From a checkpoint of a small encoder-decoder image transcriber: decoder norm layernorm.
Rows from block 13 of the image encoder, named by matrix and row number. Each number is 500 + 40 x the weight over its row's rms, rounded and kept within 0 to 999. All counts start at 0. Numbers have three digits each. After the name is the row's rms in percent of the matrix's.
# fc2: MLP down (encoder.blocks.13.mlp.fc2.weight, 512x2048), inputs 1824-2047
fc2.379 106:507491472487503608449468507576460490553487565503528457509565511475518477545472537524549437480490516532465514462520490511491471520475497476508526457452464453499555584407491468563568471529478585474521539486500517610483420566450492530579579553551484550503492488468530489505477547454545547594466521471528462499536589499589409515449444504563509514469458477394465504400444533504514481484519538491487521515528548551508476489503485471541467492514503514501557513411546529509441452476450494445550566579387475489452509479451486505451464509455442560550544508468496538462520562566514491576455496475516502451558523553581503527469406477546535515523513536528492516529485475527465518481558
fc2.380 102:464568509479462503452462536436481524544456503535584538541516475474476514540471468434490380379483552516473470423565425453539501496487540463513565482474477504511531539473447579525502522515550441442542460503509517498432408485560531507494493531494531616576473473539538477558507377533491422495477501474543517448544537517466453529481533457481545474519500476442473518481466462501530497492513572497460525443518558519484547477467506453492481484478469476530541473459554490485458508481514507520530539551509524483544500450573520453570492481471502526492610467450549512445463563526479505460479506555511518432517479434478474551530476520400454458471532491496491504515407561485492492395484
fc2.381 105:496459511504488465532507501502528485540488504476476500523462471543489487479533484531545487470496498526432470505474473526496440439505530588495594456511419473489466548510525564506500516464575507448514402539473494526529426548482514501500462450503467510515517488527549505478422489495504503452514513560512456544465468449512505437483562517523510558490493543500460527481491551597431429516518543469535518489472509472548497504558489525566531508472551582426537485473511517528457496434514489493475574447544602477485459511522454524567521519477519470508512516572518530509512498430570440495508481452512473504502512491466470467579509454551563570531530417474588534508510491508397524488496
fc2.382 099:572526465544447495491482497510444496482473552446478466493474515490564548486459554535513483535528435491521534510545499501512506498566588507504511506498492448539530533503469547501545476471507397516585508438455502491530505437498522476504510556530496461543498515541555525522540518488432452508528479532534523456493470532480583488521554571550488427505525537561491515486527456458480537487525496505519472489464478458518533581514550440481488469511519552462462533548495414481489538442497498459521530490467583483479507481587383439474489515444482445534489452501529460461570435480541555470458507473516496491439437412499472459543508491538507500486495567506523551517508570491539490525523
fc2.383 098:458469527521484555521483466446462457495496480480533499461521468541498515498503453501494505553474548506469456496470523557452524460527527426483438502470505526528511542472537457513516486486514443502437572439515525455538510483534552522447556476476481479477462481521537449438498482463465431501441476506512522436487457490544434526560510550473443574567543510577515454514517423540520476425519510512451435618429527487432497519517505423471496477466498519412532489445469518499515521572495522467562436552485446534485448452535456538464581465503466496447527480436567420523578540523488454463510529447501557514522483601539466479535543562490492550458427568525489516513472475440625478466524
fc2.384 100:486519481471540494586516446440477466569446582492526464520434468538511486401519530535497504514521565496454494510396521508523435494483535446472489506534524517469469446473545525552437483353482441540469526556505492516462481511532496594496486472484481525466435480506553460525400480568496507523518488500527502461532482467579438552482484509532513494592471503536496520549497479544522509526509504478520565518502554493508535498498469475505421510390523550429513457552462473508504611470547442499472463487549491450539509510560447493451555519535493588463479506472468498503459510492503476511488469538458501495469563503504500512465469542468487526478442467499513499528444488556482542505524
fc2.385 095:482548502452600462485546510546534469592510519464487551506452505514480449512539589508471473484547603481501501529462509444474545523584527552509506435479494439537492485458428541472500446451531573451550468493473508509492454529567459511427505427566519484503581528474491492544481515545541494538517497550522463535494532542506480453568458528509481509493448502507490482477483519509488498517511486378477504436491502461509496476496469501545437497440523440514490475417481495508480445514465500508534511502540566499544483557532555464522534474438440500532518518529478467493453529462478503482494488433459547557543467579465441471493429532449514470555520520500449554482496549526489601562545
fc2.386 092:590490459482525488512480492590489471570507542451462435512517519517501521501436459519542545434502511464414446511466498513470424497480550439500534554535519439521467513507440519482485509474411380498500508540592500475493464495514550572499498534471499499499510457545530528502499429483493538418466567470461514457534564532525469487449506539571540518551561487468440507506476519569527456423492517482466453520501550415488438499463454522534587444480503475548524494483479483484451524490432480444425492505558447471496514434495525461544419562519507499503474519451505509498498552550533535551533548410511520491504498471532510540555501502522413466488451536468521447467492551565533586465455
fc2.387 098:586472562549554519489514501501528498508503501460455580530500482472518470503523491525575463519526528493466486509514537483540485514488523565384476557481561469511453495494534452480429470444477499547404498483466500520447521559439451519456547604477484442545498559523529500495477488482571560455503504467484480479557477545488476463503460512516451492552494458609560471452487462453482467482488537476519489473471520474569573503509578399544575569498467505497519550611482490482444433500548510536588476547607481434467472428482486540490470573467497515514536481471499439519518486569557486507505495462503528458472458494491491441544453593577444514541529545525539422509496502457516426553516
fc2.388 101:501544528473488584517494499515541458535415548542463501592537480507419449550501514465437435397542483573565482542446473506522472478433537534474500424550442476451502428521459490504503443552490475503510468525528470524466466491497503593507466468579458474487570468515455620470434547424542551474491496550498492427473443490529545489482526537582532550438455586544506517488537489504474461560542522446478502493495538456490492525504465596531464504522546546474553565446444533517448555512528552445481582462558510493522486504445528462491433540505494516433450515505442496495485514516513424457497503504497476511582525415462497527541511539529416496579523515496530501504497521502495519443517
fc2.389 097:478449438507531526544537490576474491517539551489552512550519444452515442439541501463498453456428572469502468557478511464499510537505503550497436539475496416528442546439512591489535442486465512481534564567449468481542479517570482492489505552464471523559410520523504500473490468554566431525488478522441521463484543458490506488456495476495576592418526529378502512474455523517564444523536513566454530452428508541579480502533505550487495467531555493567559481526495547439474535481480543503431462513464441490549404473580521476611492504501530469485501500483512503562449508578509453512471574505449483489539492548522475509473428480498497503518486526469482492462512528494513507445463
fc2.390 095:482504464462452516433476581512476449517462531560473394543496521500522474461555424485492501507486427562536505476514533465481505516618522481493499471508480516522451482530539480496473498552496539492455548492562546493493521463464512462503494509566512446484475505428519436522504510593546463503535424505504519476499450497529488460479502478503504533480582480511455554430531416492509469450513491458464434548545540518551549543567503507457526532522460548473488515511429545461488441571486514568439543471408469594477551528544461544496490543436506484582564517532446431508497504509416483469553595540518524537555511513511527548585509577489530499492558452496406458507500550532504559529540
fc2.391 098:502484450516512492508486496504499478479450470503560563492530535480463482464458481479517481468511487494516458535498472446466545519491481522440443522551503535489481389476471518480478594496495506506522573575506485521523532513509514519445477497434478547531361514526501513538459476459503441454476519515479477449452546572501538475464561471461439522422501511479467447539506445545502550520518544524430499506486529504473496489524531504522399497488586517448547481489564462541499541573473501568469498516536461507481481524506511476574498409503550525447522528515518477511502506530469495543499495509514442469570502539460532537421511551561499506471500545487467460462491483499490450446496
fc2.392 101:510481489466535492594498472535447493528517550548477514511406485570513469465523501461444510540484552456548451506493600462504552525466569567499481529529470429480457443527497443519506497500431474559485539477413456509475556595481454499512520521496515402532471476494547447536471520480481515498538551444463457515457462519568446494442516429532530500546496527527536494565505429517442475448487503511490467523537499450491433532470535480498505521474491521526478551459485484477482518528532467469489514438476504502458476506517479463507504558540531496451488460466522456432433478461492523475444459514431477472434471495468525476508437470478558461519421390352551465551522489515508560547566
fc2.393 100:479471579565483545525552478582566516477482486465513525517461491498470559497468430435524516492508483497526501509491519402482537552529537504507510509513516471579546525480472558484473482465500470511472545477517436511484517514515461454513463553460491467434510439519468535503491465571544468527489545543472526503456487512438469450501445489491550538496445565562565443572485556520499517505499500519478502526482456435485427398464439499525504468470501462545508535449560529459600547514446522393494448447532481553528562564513465576530469488526506527502488481504538460474450437600538536499499458531490521515473440562512511520470473519478453508581466440518520506538480514572504480482500
fc2.394 103:533387447482483435515475542524474507500461486558459495452538504487411539494473524486552515518492509483531438544564523519518505538491535528550460510425485555577513506452463444480451444509510436464488522510535508417495610531534549477421517492540531507442522450432493493467486514485515467519475457519487508523455404564516499472515410519489480435473514462440519432494496433475517574493516507513528451461451525454437486577478539449542465505522512529506464542581442518484497505476538535512499505499583473520473503482504423502477485510552506494491532529592504440557429445480481535515453489458460546452491539497478573454498499449471463536473446517498439438463484516454587504541544
fc2.395 103:493472526421473531536564453495513530458518501482450495452406449472597545440475508460545513521435586566476520469522481494546547495485528489488413546507476461525423497453432497481518582489509482514484525543448422536536515509522426522457444455458514510536470512539566474444479401499506499477576460511499515513532519506539533547493554409494520517458525499384478460492517492507476431456521504457434447506436533516504446463452506577477423509519475496524516493559498496449509580491467525557536489515482525518525459479474580489502579522508527474525496503503546440507475497505464493464446553522542440556554484477485503538483520515462524459513505478471578471549520549516515489487564
fc2.396 099:481480553558477472537478462546531511520499516435426485506440492584462580591564521591491445526456508532534486517552508565504460519483539539447532465512566518505456567549549522507523534527490478536511555594468431461490545466501532406480522572482451510540483579542520448534560531552496464500551526526537503489503482459516491465540469478527532499550502546559558496518507399484475468506478483528527464565481491491451572489473515470447494408511509544498553497524523501569553481540474550499483453517538587475549571490499529456499517577465474490512492514482466449483504491444533550513482541509521554439496505499481476506473451585480602536511550469436496485456447536479446484464540
fc2.397 094:505522481469484528520449546469460449432501483550486549513534539439531511503584510499441484522569506442571492506528488572507441543478532412519534529484555448515484442484458425495475543471478432601532497508608494567473524538492534523471509467571492474549438498536517464534484489509466457451476461598511442552456460475518472435496462515490550548480444545486486568492545566506458498449504501538520456501548471498497500495473578443496404499504503520494539510485501526466445478577468493460507541453536497493524561534507507445629540442519568495486479532535495496556419457558496508515461471550469485499523534443492481477517514501569561529531518504424462440484510516458436505538477
fc2.398 097:499489535522499415504516494512490492550533487546522582572505496495446568462505517425497532461491521443517471500455437447478527536485482479525436447525499490508513484485482511532450473519526526533468428508519468551459517429467479542527591478546497473443594526531483567486515425557464519497478476421493481499504525505495507448504524526467521450477586520500539452512575476459464432508408480511530448464491459561458510538464525463400495556432419537479518536523510452550508472481566504452523551509479449489459539474481489506534465509481449442490392374574488537447553460479557502508512446432453482464480498491505479501504513476500412504540516516526558507536478531484620476465429
fc2.399 098:485516487498487539572504513549473455450469590484496474506512497533464492507500524582446506382550576472541552510513527523462475505549510572591483424567474471482453513429493552458451564545553577503574507571468541490472453509452520518472483431461487471490461489506510599435460553529503462397439474473467457446464501464481501463539487580449505575509526544480514459470556501456408544514523536489497474472531531450543497497519473525558501458499486527515619495420553520435511484559540513518415478489489518529490496526585581446563471468469522584478461496552387466465493564510488531560502447455490509537448540456545520477454476492530533458526483527496507529501555503593402536470499
fc2.400 093:535480548458493463471487512546482529494579457457558489481471521588429575530426565475560464494486482504491510447523548490621564478529490478540514475536454512500508519458545527512524442453517555488467474494596507511476482488469451523448503455546482484499480505407567425501562554478545550446503528438517502535508531479495558488504432461598474480448458509461609570546464474472504497532505484462528498485524502571471554553545494564545491445491482516499459527496476523504494460472508514444424558476539497565464470452508430511414439435501445541517513539533540535447502484538464484549534498583502553527462519479486528486482503398518459575476535411494493520426460447543463645550568
fc2.401 101:511489532528555512507541548499496527512476463519509448439493470467458507555497492497518462484476504468493634522567542470519469467501554540518458480483491419453478434450460502537593463497530479502548440493521419534463441476578472500450511543450549503565506467488522521445459531537551483480495467475473490523479492510452509501502510525533512577491484476495468529476465510549454486477560499504475460505434494436493495529446423542555466477550508577521512543482517498470485518514448506539493475543466513515437424476529523458506530546511554586513510481561481420485493414513542500461481514540424560540538496580483596490476522504403547466541517444478525487525501467460490484491498
fc2.402 105:440511518433567489472446524480524512519476627516454515438483463568522563473436456498468536546518568493510564518485497479525538563509562492410468551541409521513524491526469548494530460434490506483530503482453496457513569537499444509496456515496549477495510488428527515483441509528433529513492440537503491531451491499431545476546412602456521507498464500508446536503474558522586474514484462503500510536417487486451493550509445491563540499496477491486494559448445498457481501455523546424568463510413523488559444485471542492447470557475498521538509423483488516519495501529447500500495490441391569459487557528508433491531508548514507555515526488508542549514518441515477544487505
fc2.403 104:512538441539537565502405481472507479497470572536502524537503517422522536442522563534477467497483547439520429533502501455431402526514534438508469583460507467605479472496496493497489486474469462533469589530528470461448527569462505479426525513504529463491498489543475460555557493457417443446518495580553481463470489520574463442613495516533445464521487495492468532480570439536476455475498443486524452530519499502554458480455496402493449463495437541502492520567489438471541559587497520434574493487562540487561476496493524522505530497485502434446569563474496421537512535417505482471454464548446449446404541526487519482511514532531480547504448507448488515425503537530515503543563
fc2.404 101:510452500453549499469454519461466498523452521529523510494507468559440451498511501457468479433481495441478521475576543475522496562498494501439544481477409518468498503488488551521458445505493525477518526475484517491552485587564422549534525550508484499583427513436413559479502462492464408511518441506473532529502473502525479518555531530513594442473496535415485495549451580605521546502441509465500574492480508459473484508527450460527476543488544467520569508511499523464512456443488518445563503531455478475606541465544461530464498546499504475456484420483465530542474502520481546490537540545412480513516573559519465459566532517488415493473550564506490567502512504456454546438508
fc2.405 097:515469518523586512537545467454555477555528462451555556534554498556456542504490521560517548500530520547524509481487574531522451512566490471485502506499444490606468494523521484472511487433454434525454530480521467484426561515490506555495466479530521486479630551444595525467528522374440564493531558480501536573523510519535502405518502464433487496583497524509517437517510533518519471489544509455519495497604539492563542469522578501481504498542471475537462471532519515519513528514492480419460514431507509562550498535555501514529506511457444498473494524516462461497450509523513514487494474399499521446466496516477459510478477498466531479525523509538504530440503567405558479458427
fc2.406 102:435490541489515501503513476449530449526523532503528610438516504556582426478551496510446513475486514508505484543530517523528481440494467442525509464523409491515461466498564543569500580520467492507491496498498515596478474496567498498557417452464543543475478452464569525508513524493519483606470499539472526437556534484466475511514530516451506520466475510419444461543552482499476462513502536488499570493476518494497515482513542538491424489495453465486577431448591504556435470498520536540503510467547530458548540510523549486464570475533507503464503481449452514517512460568541508569474516474504486523527490504573447510480468519528473556531523521523557524536468471473469509429408
fc2.407 099:497555501505527469533529468487451532533435533483507477547532536527503474459449469623552472476473489598541534505455523572496565460483511521487500532506530532519499414452434498613529573458507486512489447549486468439504523450377529514550455500440407492546515536510463510500505578460482551494506511447582553516533511492533475525474511501484520495529517544499455474569544492483480527543477502467480512509541477479496477491531500540476537554459512520444525543417525370476488518554479511488445509506534573512489500447486576517463483510537454532450460482557422509434521498455575544477499507512511490505594574472488529499537469583501556529564550486467625436456533443497524505474541
fc2.408 102:484403484523494490552435479539500500475506549530560542521517497497554552537591485514479506451511450493509514538542446489480460510479508463495456562540551555482455513470569506483440499514513520532491534527495516416516487517496525533474506529540566505522534574454502471525538530489505468534504537538506515430424528524499602426535560507506455441457581548616530502527550473526509471522483517561527469531450580568507491523525476488513486518534516535501421503507466458456537529520455482559495491527540553538523472455487499439461545481504490503522468524515503511545505492524479507435468523482556526521570545479457515416527502550503486479526510553553524471515564466620507448451468